A small image classifier, trained from scratch.
Training: muon at rate 0.0054, 36300 steps, batches of 128, held-out accuracy 100%.
Data: trained on rendered dice on a table, 36250 training examples, 128.2 epochs.
Rows from block 8 of a small image classifier, named by matrix and row number. Rows with one number belong to one neuron. Each number is 128 + 24 x the weight over its row's rms, rounded and kept within 0 to 255. All counts start at 0. Numbers have three digits each.
After each neuron's rows are labels from the 100 images, of 14976, where the neuron reaches its highest value: "top examples" is what is common among them. Only what is clearly more common there than usual is listed. The data: rendered dice on a table.
# fc1: MLP up (model.blocks.8.mlp.fc1.weight, 768x128), inputs 0-127
# fc2: MLP down (model.blocks.8.mlp.fc2.weight, 128x768, transposed), outputs 0-127

fc1.184:166128128128128128128128128142090128128128128145071128091137128085083128072170128128128101128128146128098156128128128128128128128154128128128112128128128128128128108128128128128128128128187130128117081084128128080128128157068128128075090155128124128160143156128156128128128083110128095128128196128128156113098128128128155090128128087055095128128128128115128128097096079128085101074128
fc2.184:128128117128101070104124142128128128128103128086173158175128128128128088128099151115048128107076128128166090157136162090147185128097128128107101135128128161128128128128145105187161128128096128143173128137128095128128128128165128162128161128085128128128141128087095128128128128158160164072128128128128121128103121151083128151128128160163128156101091128128108128128148141128159128128128
top examples: dice: one; total: 5

fc1.102:128163128128100128128128128128128128128130128128128128128142192128128050128124128128106128129128128170146070128119093123128128078128164149125128128128128128128128128128128145087128128090057128128128128128126128128128128128128201174128197102128172128128128128128128128128107135128128134049128119128087077143128082128128128163128112092128132128128098106128191128169113128128183128138128
fc2.102:128116128129128128128140169098128132128128107128079135128128076128128189128128111061128087128128148091128204128128160128095125175165128128128128151128131092128128119118128118183128108128196128128082128129098128128128128155128128128128087128128128128128123128128128128109128190128128128128193105128128173128124128076128119128109128128128128128096128128128048149128185117128128128155128
top examples: three on top

fc1.685:164128138107144092128128128111141119108117128134128128127079128193128191128186128168128150152179154179170123122169080136128182128128124128128128128128128104128128098120155083128113128128171084128087115128182176128128133100125128088146128100070156128141123089128119160142112148128108128141130155095128128150128086128135127141143128161128128110128128128128075128128128102137110128124153
fc2.685:128128128136099162096143142128128128128162128128067128128174109128128081124128151072128144105128128128128128128128128128128095128165187128122128128128128128078128128128128128128128063074115101159128133128128112149128128143128128177128113128146104093166128158146142088128157167128143128128128108128128140128128128090128102128120154128128130187128082128081217182128165128086128137128098
top examples: three on top; total: 3

fc1.330:126128147121128128139128097138128128128128108128128128140185128128128162158102198128134128106128109197112121128148081184150161128076128096196195128174128110128128128128128128141155124110128128128128128106128128128103069101128128129128128090128128093182182128156156128128170128127128111128128128128074128143141128128128128128128128092128156068137182128128128128128109128129128128165128
fc2.330:131128083128147128106128173106170147128128128128229128162128100118128108128196096115096176128138128128121128097128156093160082128128065186079119143104128162128128089128128128128101141194128128140096178118128128128128140140128142144128128171076128168128111128128128128128128103125143128128098113134146128128128128128110150128145143176128113128138124082128128130128139128136129128128128
top examples: dice: one; total: 1; total: 2

fc1.81:157156103093128128128128128128128128128182128128094135128128128128121128157123156051128137094166128128128128168096157128147128128098155128163150128128127128128128075128176097108128172083095096128128174144146084169128149176128128171153178128128156170157070115128140128088128128128128128128128159128128100129128147128128128052128128128128128128117128064114128103128128128128128144137128
fc2.81:128128128128128130170146128128128128137128128067128128139128097119128128128136177166109078128108127183128128107183117142128128128128084128128099128128128066153107128053062128128090082128128159153128083128096128159128128128139128091128128128128153151052166128128114115128128128128128128164188128128128176128102128162128159128128128125140106107128118128164128125079128128106128128140128
top examples: three on top; dice: three

fc1.156:128102128066128098128128116171128133159128128128146128128148128167104128128152180128128124128128130128128165128183137167095115128122128159172128128099098128098128128128128144169128107128118128067128115128101128128128128085141128086128108128128128125128082128128139128128128197205090128128116134107128170095110128116157166128174182142128137128128128192128128157134110066128128128128128
fc2.156:092128128128128128106128128128128128144171128128166128095128128104128107128051128163154162128175128128128128092068128119191128128116128128128128128117118128106179086093115128128162175128187126160145153128105128128065107128128152157128128157128128119172128128128152097128120128118155152067128118128092128128148128128101128104128153167106128128128107052167128128128157112128128128128109
top examples: dice: two

fc1.566:128112167088078128157116137128128128128128128128111056128128152128128085128128085108128128128128128128056089166128155080128128128128128128137128143128128123128141116128128098128128156087103128128128128161171128128128189128142128128147128140128128170128128128128128095128146127168110067105163117128128128202128144128128128132128128152047128128128128128128128128081128066137089162158128
fc2.566:086128128128128157128128128165151128128128122128128128151128114090128128128156178128145077126086128128128162084128098128128099128128182108128128085128128128132171128128128138095195128134175097134128128066110128141128128128046115128172128128128128128090128128128128157128128128092128128157100128128128177080128093172148128121128150067173092128128128128167128128159108161122128128120128
top examples: six on top

fc1.385:143162128128086128157149128100128128128128128111128128097128090128120157136189128104128128128128160152128160128128128088081128128128128128128069105142128128128128062128128128184128128179102128137155173128103152128128128128128196128158128128148128164088128081128149128128157128128098128102128128142077118155128128128128111128128128119105182128128059155128185128114113128177161150128154
fc2.385:128096128123143128147128128128107128128089128128128112128128128128180085066063102128128128128128101128128128128158128150136182173128128157128172107128128128156100136156158088090128140090175128128128128206151073165128128128128128128128148128128109128128128135128128136090128128128128128171128128128128128085128128160128159128128128128159088128128195095128100128128128128055128128182128
top examples: one on top; dice: three

fc1.518:128143128128144115141128136148128091128148128126137128157173106121092128128136176128158090128116084100128128128158086077128149047146049139128128128109162160154109151128187155094128128104131145108128128109110139113128081128124146128128098148128154128136132128111122151120155094147137093118128128084119118128128131145119128142182128105080163100131180170096161102121128106128128141128142
fc2.518:171139128128128143102119089123148128109128128128255114106090146157128123135094128127128178107128159143105128170077166147128128128128160128128128128150128128073155101136128098128106115128090095128087128128128128133128157114128170084128128144113109115128128128128128128124128077128128127128128128174100128128123128091128128136128128110184128128162137128128159115140128173128128128130128
top examples: six on top; total: 6

fc1.313:158107145128114090123186092173167128143128128126096098103115134098141117128102128128116145192090128128128128098087128123165105128097128196128128128128128077136192165128128141100128128049157128141155148152104128158128122128132103128128099128143160087128128128128128105128140128161128164086128128128128127098128128074113128114128128128142080150102128128107126089128128159128112128107097
fc2.313:128128143128128125170066128104128128114076150150113172128128128134092160146128103143128105085128137160137128128128128128091132128163087092153128128142128168128104128128128128141182128153128128128128128096128128092128128137128128097170150153103128128128127128116128175128168095128075095166171079091128117100135106128128128169104118122128128128182118147128174128128142044128169128141155
top examples: dice: three; six on top

fc1.353:128128128074104128175113128128150083155158128108128170102128119128084111184128128128135128128128173069160174128128165147084128128128106191128128128128164128157128109139128128128128162128128166128128144128128139128166128091128162128123128128128128128062086165153134107128128128099128128145144146107172128128128070128151128128128128128118128128128176161110128136187114128128190128129093
fc2.353:128161146128164163105128128075124179144099140159128103179117128128128128128128138166121067093128073128128068125128128099128135138128143114128128137150128128099128080128124178128128099148114128183116128116110128128109128157157096128077128161128094128164128128128144128128128128142072128128150128139099173128099165152128128151134128159128095170137102128128128128062128084128094102128128
top examples: five on top; dice: three

fc1.365:095104128128128130128117128183117079128119128128095088114128099141128128127133128128128172099128088128160128105140098128128128168150104128117128128128139185128148128128148182143152128128134128128098089114138096096149106083153110151097115128128128165113113128145077106172128128102096128149169138103102141128169128093140148151147222121128097128128128128128138131154170073088151118128127
fc2.365:096128077128119128128128128128128128149128106069255128128128128128133128128128128128128136171128128128128115127128153128128128128112140128128128128128128081103100128133097108121088128149095128097128128110142176128114186138128128099128163105122089128147138128133232128138128128145151128128128119091128115140128128124132128069120128128105164149128128128177103128095128128128146128126119
top examples: dice: one; total: 3

fc1.379:101128128112086128128128111179114098128143083128128128156128115153105128128098128128111157128128101128128171163128151115148113198146128128168107107128071155128128073077128128144128154128112191128128128128136122128128128103177128149164167092136142128096110104091128132128142169197128128118128128112098114129127128128105109098128188122128117124147128099128128128183128128191128128128128
fc2.379:088141128128109134140128097130128093128128128128156156079128118169164128128150128128128128077139128129164128128113128194152128097128136128150128155128092128128128148099128180137128119128154128149145128128101095128069145120128128140098137109128128074174128128116159103165098147128181148128082128162156124128107130128097128111112116159072143077128128181128078128167115128128128128134189
top examples: total: 5

fc1.550:101128128115115128167128107128128128128129128163158142106125128116128139128093166128128128128128136128134166128128098128152128158128128160174128111099113128078141128098110136148128155128106128111128128152108128178135184067128096128155126161128185121089128128128128128128148188181117133128128150144128121128114114128062128128169209144128097128128128150177128128192157086132128128120161
fc2.550:118128163109128128128185111173103085128182128128200127101106135164128082128110128128128128128128123128112128134128128128128128128122128116128128158103088128128128126062128168137164100128157133128128164128079146138066128128128163163124128091103113105168102128128163096151093128128150106095117128092106128128128128098128159091128128158128158128168171110132073128128128095175119128128128
top examples: dice: two

fc1.232:128128099128118160128108139144128128166128147128128138128128128176128163168128153155072195095092128108128128062128128128128118128071112128120128146143128113128128128122068128128162128128106128179124128158110128128128128128104128164128080117089128128182128128095128128162157128128111046128128165128111165128139128128114128128128094094128128146128108128154128128172150106156128128193109
fc2.232:128128128128128093187128090128128128067147091128128086119128128128109128128168128087140144139120128185070128128154128128128128128128128128122067186128166128128128095128199128128128128128092099128128128128128128171105148134128128067128095128184179079128128128128128174128128128128087159120128088128128128128128091128094098128128128128128128128179127128128128128088128128128128128084128
top examples: one on top; total: 1

fc1.462:108103097107128164098081128128101145082128171128128144102150120101148072128128038107128128072086128128168128100161151128128149157095128128128128153104128128128128096090128142142128128170128110162128094134128079188152128178128140128149107128128128137128112128104128128128128146128148085128165128128128149137110128128108152168128068158128128128166159099088128128141128128128128128128128
fc2.462:101155207122089128157128122074128098163079137128128157128128128142128128112101128128191128095141128128128155128110128128111084049128128128128128080163128128128152099128128151128161108128168146111128148101128128128128167128128128128147128128128128128095153128162128128128128128158100128116091159128128128102188174147146128113128128128128128193158130128128098128102098172128128085101106
top examples: two on top; total: 2

fc1.497:180163143128128110126128153154128149128128134128128128128128128101128128121149128089128128161128110095128137090159095113157128128143082128128149147150055107128173166128122128128150101110154128094105131128128128190128103100128159097174128176092122079094128128106098128165109128118128141122128128128171128174143162128121128128128128181089119151092100084128176128128140106128128069128128
fc2.497:074121101128128143102128115100138128097120110157128167128167153128128128128128128104128128128128128128170128128160189117104128128128173153128128083158128140084128111128128151158128151128128096173159128146128151128128145101112128128084156064128128143168124118100128117111106128128128111128128128128128132128099106128080157143128128048089128128128128160108074128175142128128128214155127
top examples: three on top; dice: three

fc1.17:128128128162128128128157128077136128128128140086132089128136068128128128128128128128115128128164128144128128128128094097128128126159128096128140142128044128121090101144158128128099195138154083111099128109128141169158128144128128128093128089104128095128138128132128128194165132157128106105077128128128128111128128136046128102149113145128139148091166128128128128128128149070085128128139
fc2.17:081128110128128089150095086160106151101105080128102128128128128092128112116149128128166128119128128128151154182128128128128128128128108175092128128101170148128150139085063128103062085128106128137142159128128128128128128128128128128151146157159128140147147128128085128080128128120128128128162185128128148128128128128200128128128150100128128106188130128128199128128113088143128128128128
top examples: total: 2

fc1.623:052128128097173173149138064143118128139128128132084128128200128128135128113085128112140159161128128128128175128128099128159152158104071122128128141122128135128136128128128128160128108128140128094128128095120136088101083095151081185143128150111128107128128140128155155128128072128128128128166128128181128128128084087118128114128123128128153091128174098128114128126147128128128128095128
fc2.623:147123103128163128058091176128128128136128128128255082128088120150128128137092118164107165106128115128128096128150134128077090128114091128128128107128179132157097132145152128128128170128128118161128128128167156128111128128086128109167155128155128144128131128128128098142128128128163128116128128128104128128128147128115128093127098148074128128128116118128128128128128128128160098142151
top examples: two on top; dice: two; total: 2

fc1.47:128128128176128173128145128099128128162155128164128128112166128152128094147172128121128128128128108128155128133159128128154128128128128128110156128128110136090128107128114118083128100128128153128118144128128075128139098093113128107069079128098109116128128128053158109112128162128059128120179128128128091128122156173118164096089128128128160132128128105153157177128147091111165109159084
fc2.47:149128128078144156163104169145106128123128099124111128128138154098128159128153077085128092128082171092114153145128107128181077128128128128128146128101128161128128094069128097128128128128108187128151093128128173075140129128158128128174160128128128128128128128128128110164094111128138151128079087093128201128128140128128128145128128128102091128100128128155120128130141149128128128150162
top examples: four on top

fc1.112:128112128128151128184128140173074092128120128128089167160146145128128128128128128128128127120162128066145128099128107098108103135128127128128103128128085128194105128144128128128132095192128151128145104128141128101128149128143105115144128128128128105203128128128145091128160128128207128128128137128147151182152101128170128137107128136187108128128168128128128128089128128108128128185126
fc2.112:136128128139128130128141085128157170128128128128175128054136128128128128085128157128128163156128120104132128128128121128128128128128107128101090187128222128093112075103128128128090152128110078128121128128119158128115128128128128195085149081137128168101090128128128153128106155128099142128163128152113128174128128128128116128151117128064169128128128145128149128107128128128103143090128
top examples: total: 2

fc1.120:128139128147128128196128128148073128162128128128128150128128128164128094128128128128161128092128128128128091174169035155159128114128079128128128128128116169128128113128128128128088095200128128128153111128149128128128128122113128150128128112197094153128093140128077117128128091128128128112123128093117181128129128109128136102128132128128153128122143128128147128128128128057128179146087
fc2.120:159128122129157128091128128128128114088128128119174105128128128128128181128061123119092128175160142128128128101086184088106128154128128128099142128171103076128128150172128184128128151055128121128128128128128128102128128114128097095128128143107145128113128103183212114128119139128161128128133157089128090128128128128128128132160108128152114128155128128128128128113128090146128108082123
top examples: one on top; dice: two; total: 7

fc1.710:128097046132128111154160128143128093112131122148149114176114128139116128128094124128169128128128128118128128154120119128128128110167053128099084112192128149114152128128128153137139099163128107154158158128084128128139106108131128128125080139128099074149146148128128112098128115128086086128128128128072096128115127126128144149134119128126128182155096128062155128150109128128158128160114
fc2.710:195128153113128128128090096116097082140171128137181164128135144128094128128128183128181166128170158071117105103128139128151163088149147128125128128142128128127102094133192115095073102128128112108100128128111137128182128141132128147128151128132152094080128128136140102143128089144128128128159128121135098128175100174128098128115128128128128114094128128134149092123124128128141108128149
top examples: six on top

fc1.644:128069071147128098113128127151128098128128128162155125157099097163115156128128128128128128111128128128175153128128128101128128054207110151128099159157128128121128129107128094128070128128146184128128186128106128128142128128128128128191112128105128097128128149111128115096128104128128092140184178134114128107128105134128128128128128128128128128128101128088109052128099128128128128128128
fc2.644:143128111128136128108128136128095130128145128164153128155095173128128128140095128097155187165177180108170128181128094128076128138126128150107168137128128128128113154156128151128128146128128101172128128128128135128170128128091128109072128128175128072128066128172168128128128111128128156128121164110128077128144128188115128099137128149144128101128149136128128128098128128128128092173128
top examples: six on top

fc1.548:126127128128171128140177128136128095128144111141135145150147121081157121166178122146083128123128128161141128128087117102153128128088137133128128128192128136068128128128081183080149128106108128128139105116127090180128128152128101128122128112085150086079128170136115158128128173128124128090128142123168156078159081128146128128119089106125128128121128098128128133128106115128099134091128
fc2.548:149112128129128158155156169120130120178131128115194128128103124180110127107128138193128118128081103100111134136115135181128128128180088084150128156128128086128164154101128128128090144103111125116128083096128134128143128125142106112106128128116103189145116129089158137112128119128128156126113108138105128128154128128187160109128103167100094128094098087157128128128094164128141128128122
top examples: three on top

fc1.578:147099128159155168128128128153128075171128170128107144128128072128089084089101128128128128128149128146128128107128107128174128128128128203099128128128158128097128083145156162112128128177148128157109128088144090165128128128118101174157148128128157167150128128128128182128158128128158128106176159107128144128128110128128128128128105161162147185128102128147128128161164128128128150146128
fc2.578:104128128128172085095103096128128162128150128160171091093128070128128153165128167128128128128110128146128128128178128128168158095155114091155106128176099128192128128085161128092156128128108128128128128128108128062161128097154128081095128128128128128128128128177091128128128145128128128108128102128128128128128128128161109128091166182128109128167128146104146090086128128128128104128128
top examples: dice: one; six on top; total: 6

fc1.670:180128128128128128128128163153166128148128128165111104128118084131128112102128128126128132133123104128128140080128128128128110206128128128076138128083128075106151127128128128085128128150128128128128091118128131145128144161152114128161114128128128128145150074076141122101128139128128114116132165127080149176152128160128128153064128150051168178128087128128128128110128128082145157144128
fc2.670:024131207128128128081128074111114187119128128091128128147128128128117149128128066128125145128068128128070141165128124108085132103128119167120128128163128128089128153105138130096128136128131128136114179128128099128149118128124128102089130118144124114124115128133164128160115128128128194128169133128128128096118128108128156128128103128170120128128123128128166128119128128142114128128111
top examples: two on top

fc1.472:128128128108128085144128097167128128128128128128128128076069063223128128128128177128086128128128128128128128128128128128128128065128128128128144128128128128161128049081083128128128128147128128090128128128142128128128128153128182128128128128128128194145128070128128128177128128199128128128128128128128128128128128128128128183128128128163128144171128128128128128128092128158128128128134
fc2.472:101128093128074128106187161104128111128150079128149102128225128128093128128128097170128128128128128128128128128128155128076146202128128120178128128128128152128158128180157128128083128128128115152128100128128128128128128128128099128094128128128128128128128128128173121079128164128128128142128068093128128153128087161128128085136128179128154128128112128128128128104157128087128128149128
top examples: dice: two

fc1.201:103128171128165128088156128128189113146089128128108128076129103128128128128100145128135098128128133128161128128151113128109057141098128183081115128089149155128128107081128128114128083128128143128161179128146092128189135144098128128128098095128128067090081128125128128128128128128128128128146128128128128128134120128104081113128136128128128142128105128075096128128150163122087128089083
fc2.201:106152093128118128128128128166128172128128128128128128145120122128163181101128108128128162128111158128128103094127177067128128083157128108147128128128128128128128128128170128128153146152128128133128078128128132128143128090118146080086142159079128128128155140128128128128153138128128117096128100102128076171118150081154157200150140128128128169104153128128089144107128053128186128128128
top examples: five on top

fc1.473:102152123145169179143109166119098128044059134169130114162128093090128128128128070128128084128128128094203156128136086128104135133154148160127144128127106136128177119125125097108173156149133128123134128117128128105092111113163128116133107128099114155158082103128108111128108122184128102127128102128114128124139105121141104128128154128128146149105141128117128119128080132124138128121128
fc2.473:186086134128122128148129096128128132128154128112205103080128189128083170147128128157128128162152158139125128128141130169092098163123128128141127173150128128140144128128128116128101128082091169128100114079128128080108147104139148110122141128111128129093128084128128128128128072149128128128116115128128149152163100146154128128147118124181128102149131128173120103108106141128116142182154
top examples: four on top; dice: three

fc1.447:114128143128128096092128162128142108159155096154100128122173118122128128133128128128128112128116102128128173128112128128167128113128128128078162129128128093099108113128176150120128083174084133155128128185128100141141093177128128128159143128128087147128128128128128172142128177192175102128128128128116128149161093105113104127128157109168128128111128108128175077098128128128059153128139
fc2.447:104139101128153128128128128148093166165100128108128128098170071112146128128163111113107116128073139173171128128193128102096103132128088146140118152137102160116128162099087128149128162089128128128094128112128150105152128103166128128098128128158160128139128087091128154128128128128128172115137167128128154107121152128128158117143093128128142168102066128114100128092159128128131128089090
top examples: three on top; dice: three

fc1.142:128149158155076128128128096128089117149128128128128128128128086128086127060128128128128128169084105102088128112161128128131128099179099128144148141128086128128128128102128128090118128110128128128114128128102128182151138128128098114128098136134118128174128155135167128128148168128115094128092128128164128089147128128128078128141183128141179100128071128166161117128132150074128128081158
fc2.142:128112128092128128100103128128153154098128119128128135128128128128175128186155132128118128128142128171175131149110128090129128128119141149128078102128128128128162128098128128149112128128130170091116112109141128097128085128141128106128128098128083169128171128128095139169135089106128128128148128160118128128111089197101157128083128120128128207128161155050128165160119128156128128128103
top examples: dice: three; three on top

fc1.251:070095106109128128177113128148138128120128168105079086128151128128153094081121128128128128094156128130083128128128128177102128170128153151128128128128120128128128095128128128128146128128128128148165150128128175100128181144121128128106128095170113149128120180128128073100113160100128128128128180128115155171128128128105128115110128118128101128128128066133128149165160160180132175111087
fc2.251:215110128148128092093116128121141098128128083128128148104111128155139172138111128163128105128128114097167128118120128198163128130162163128176059128119161128143187132132128132128128147145170128084128128093148135111148133108128093096141081128128128160096086128168128128121128100124128128121099089154128123107103096128128128128128111128120128078128128128157128128123128091128128128148167
top examples: five on top; dice: three

fc1.570:128128160128155173128128170128128128102188128128128128128128107151165128128128128058128128128118126128101062057128150128127153128128128128128128128128187128128128128128128128159179128128128147128128128175170126171128128107098128128128071095128112128195160150128128128128102128128091128128128128128128153128128128128078128128128148128128128128128073128128183128128188088096174134128128
fc2.570:128128107128128128128128128128128128170128128128128128128166076128128187128128101128128128080128178165117104186128128128128160117128091128163093128128219128128128128128186128128128128128128131128128116128128128103128128144128128128128128128128128163216128054128097185128128128128128128128128128128173067128128081128142089116128128128098128128128173116157128128128121128128128182128128
top examples: one on top

fc1.513:038128147128128136095115128128128128128140128128128156128128087128091054128175147159156079128166128128181123143128128145128112168142085128128128128098095128128128128128128128109128128128128154128114128092104128128128077128128128118161155166128128128128105128180129101128128128128054167128139154128152139128076128155127128128128144064128104162153154138108128081128148128128128119128086
fc2.513:180165083167128146128128128138109163128128128140161128081128128128080128128128090071098128117128164128110154128128195128099175128128176128128128128128092088155128128128128128128113128128128115128154119161138128105128169128128114128087090128128128128128128128076128128084124128128128103092076128128161128128155128128102128128128098128128198100087128128128128128128075071128128128141179
top examples: five on top; dice: three

fc1.329:128160128113105151089128094128112128128168139128128128128153128128128156186153128128148128128128128184162154128128128128200155128128128095160173099128128128128128076128132128185128128128128128073128128128178086128100094128128134128133154128128141086128119128128107098128118128128128128128176087103128128164128173097128105092128189096128128172182128128108128128128142128128128128073170
fc2.329:128083124103128113101091106173137128128075128128193128128128128128128128128120114128128150108161128086159128098192128128071128128128105146128088161128143128138128154128128128153128110149128170209167128093128150128103156122128128128128128162128128208083128128128165128122126139075098146166128128128128174140128128169128128128128128128146128128098128128180136128153128128089128150134128
top examples: six on top; total: 6

fc1.233:100120128164128116155150138092128102128112150114128128128128115072163084174128097168141128154128153128128154139128172095128101133128101128149128097162128164163156116177145128145128128128155128097109128131155163128103119128128102077106041128112128128128102128109094085145128128142109161140152155158164129171113168128089141140103117099141136128160128166140140128128163128118128116173155
fc2.233:155128098128110102128142080167128128128128128160097155122090142128128198125128128128063110128115128128094138162119119128108081128163128159156104145093093114093128128128165128128128128101089109153128128186128128128186131105128128172175128153128157142128128157132161151128128134153142090147151080119102145142170090170163124128128128128128128128128081128114128174128128113128128128086153
top examples: one on top; dice: three; black die

fc1.667:086128128139128143152149088128128116128128128109073128116128103128144128146111117166166093128098128128128128143128128128084128164128081091166143117128176128150117105099128166110128128092166128128128104112181128128106111119080078147065128128101128128104147117128128138128128128152128128165145095174128088129072084071161174128079128128102145128128096128128128128170128128128128128128158
fc2.667:128156128116128111128128128149128151128155094153167090128128154022128152090128128100111128128128128128128128128151128149128143128128162128128128180128121081128128128175116085128128128161113059128128165128098128128128128128128123091205097128144067128142073179095128128128128128128149093128128128128163158128132128169100114128169128102146128128128137128128128147128128169154128128128128
top examples: five on top; dice: three

fc1.332:154128128119159128128174128098160128121156128122128128147128087138102119158128109184141128063128076111128086082113128128128128128077128149128105108157080128107128127128128128128182177110153149102152146128163048128149115121128090128128128128183128104093128128128104137151142156128128136128128132161091106070168120150128128107108159082128150128128146128128117128152128147128143128095128
fc2.332:128128128114128156133128128198090128166128148159128146128124130166128128128128128128128128179128128092128122147109128128127128174105128109211128164128088152128128128128128148128143128120092140106092064093109128128142128128128176128172147105128122194128128128109156128128128128126119166128103128120128128128036100083128089148135128128152128128073155124118128128128128128107087128128165
top examples: three on top

fc1.257:183088107128154128128158091128175128153128128128128170128128100128128128128128167128150176128090128107128179128128128078128128102152160173161128128154095151128128128177111079128128128157128128128128128128128128128128188102138109128128128128128128128128093166128128128103128165152128152128128128128088141128077160128128071128128128128128093106128128088128128166151150128179080093062128
fc2.257:128154128066068128111088128160128155128128128128128128128128105146128174122128060128084094095208128128128128128094128148150153128128091128102128155128128096128159173128173128128128128072128100165099128128128111128150128082122172128128128128128157163128161093128128128128099128128128128128089146128128101128169128128128152128128162128128164181128128128103082128086128128089128128128128
top examples: dice: three; five on top

fc1.362:078103143128128128101184128168128128136128128095128128180128093107128128128128128094103103093166119128175128162139128128128106128128128128128161128128128105159128128128128128166140221128109128157128128128128128128128128128059128128128128128128090109156128109128128128184100146128128128128088085176188128128128128128121128128161112128096128128128128073128180075159128128148128128128077
fc2.362:128196128128128128128128069128077114128128119128161128128128128128175128128116128128128128128128072128080089128128172128128177128092090194128111128128128128128128128128085097128128053128152128128103128128153128159086128128128096197128128128128128128082128156128128128128153128128128086128128181154128128136128128099128128128154145128129128128146128176081128164128180128128128128099163
top examples: five on top

fc1.607:075094128128128128128128128153128065111152128142128128102128128128128150056128128128186123128128128128128128168104128103157118180128128128140128090143128109128170128114125183128149128151172140128059101128118128095128080095163088168139128177128128128128128135128119128151128128155106162128153128099056125100128197128128119112128176128093128128128128150128128128146128128148118131128144
fc2.607:100128096128143128170128088115128151157128087107233140128128128149128128155128157174102171128179098128160128086152102095139128128128128128128139128128128141134128100128121128125128106151078128128128175080128128160101190128128128128128108090128128134128128152109128152128103128095128128128078174128128174128128104160112143128128128128140076128107147131128128128138128054128128128110128
top examples: two on top; total: 2

fc1.744:154132139104114141145128100128128128085163174122128151128128082128128128164128128142128150128128112158128128128128128119173128128128082128143128128068051133128143098046128128117116126128193140128128128102118144128068149099150105106151103103128155107128128128071128146128128162173082115112128128128128103152128143127128128093146128128128108150177171099175128164155128117128112128128128
fc2.744:128128154080083128128097126128128119144128128128183091096128157128127128082128210180128128102128110131128140128128092094128128103162128120128128128130128128115162151128175128165219128128128128141167118128128128119171128116128128124128128174178128122117128118104128119128128151128128153128128151114128141103128181158067148126168128128093149128078128128128072104128128128128128128117163
top examples: dice: three; three on top

fc1.423:128128086128170128093139128102138128067128128092104128098128128162156086178128128083132093106168106156128098139128106128145152140071128144162128122154107158128167128128128128105132128128116138128170128128105128160128128128128111128128128082161128151148074080128111128128128152128114128128128128091047128128087128128128128108183128128167099119149128120128128109087128064128128128143099
fc2.423:103107128139128128165123128128128128180090139151161128097128128128127128058097099157147128128114128128128128090128101150108107128142128120108128167096152109128062128141132128128128128081156096128128094111149139128145128072128163108128128128094128128093150173165128128105097128157146128128184091152128099115125128193107128128128153150175166128102114104097153149140073166128124128153128
top examples: dice: three; three on top

fc1.613:091141128128091128118128142148128128128169128128128128142097128131128089128128128172128128133093128158128128128106163130128112126128128142182164114092056142080139128084091128109128128111107203128152128115117107128128128094120128128173128153086155117140117128128168087152128193202128128140128128102131121128105156128076135128132159128128128128145154137151125128128128128128128090099197
fc2.613:124151128111071128133157112128128092128130128128191182063131128128128137104087128136150148118165138128128169109128128163137128162128113128138138127153078128128119128065159163169182096168128088128162128059128118128111128128128153128133117128124128133137130111128156128126128134123164105089133128128128128128128128108121128119128161128128128114128196088128081128174128085158094128128123
top examples: dice: two

fc1.326:128128154097119128128142098128098128128128172128096128128106161158093128128110128175173128159128105178128128116128128128145174128183128128154128128091157157116145139128128128128128128128112193128151100128106128128128128128128156128128128149128128152128146171171128128128128150155128169128128093128128070135176062151128128128064128128174128183128128162128128128128128128207128128159152
fc2.326:192162128167128128128169181128152094143128128128128128128164071077181128077083128128128128103128128128128128171137133128128128159186137128128128128128079128128091128128128128128128128128128068128128128128128128128126164128128078080128131128084076128128128106128128128073128128128099128128128128128084128128120128109128128128128128147102147107157177128186128128128149098092128182144128
top examples: five on top; dice: three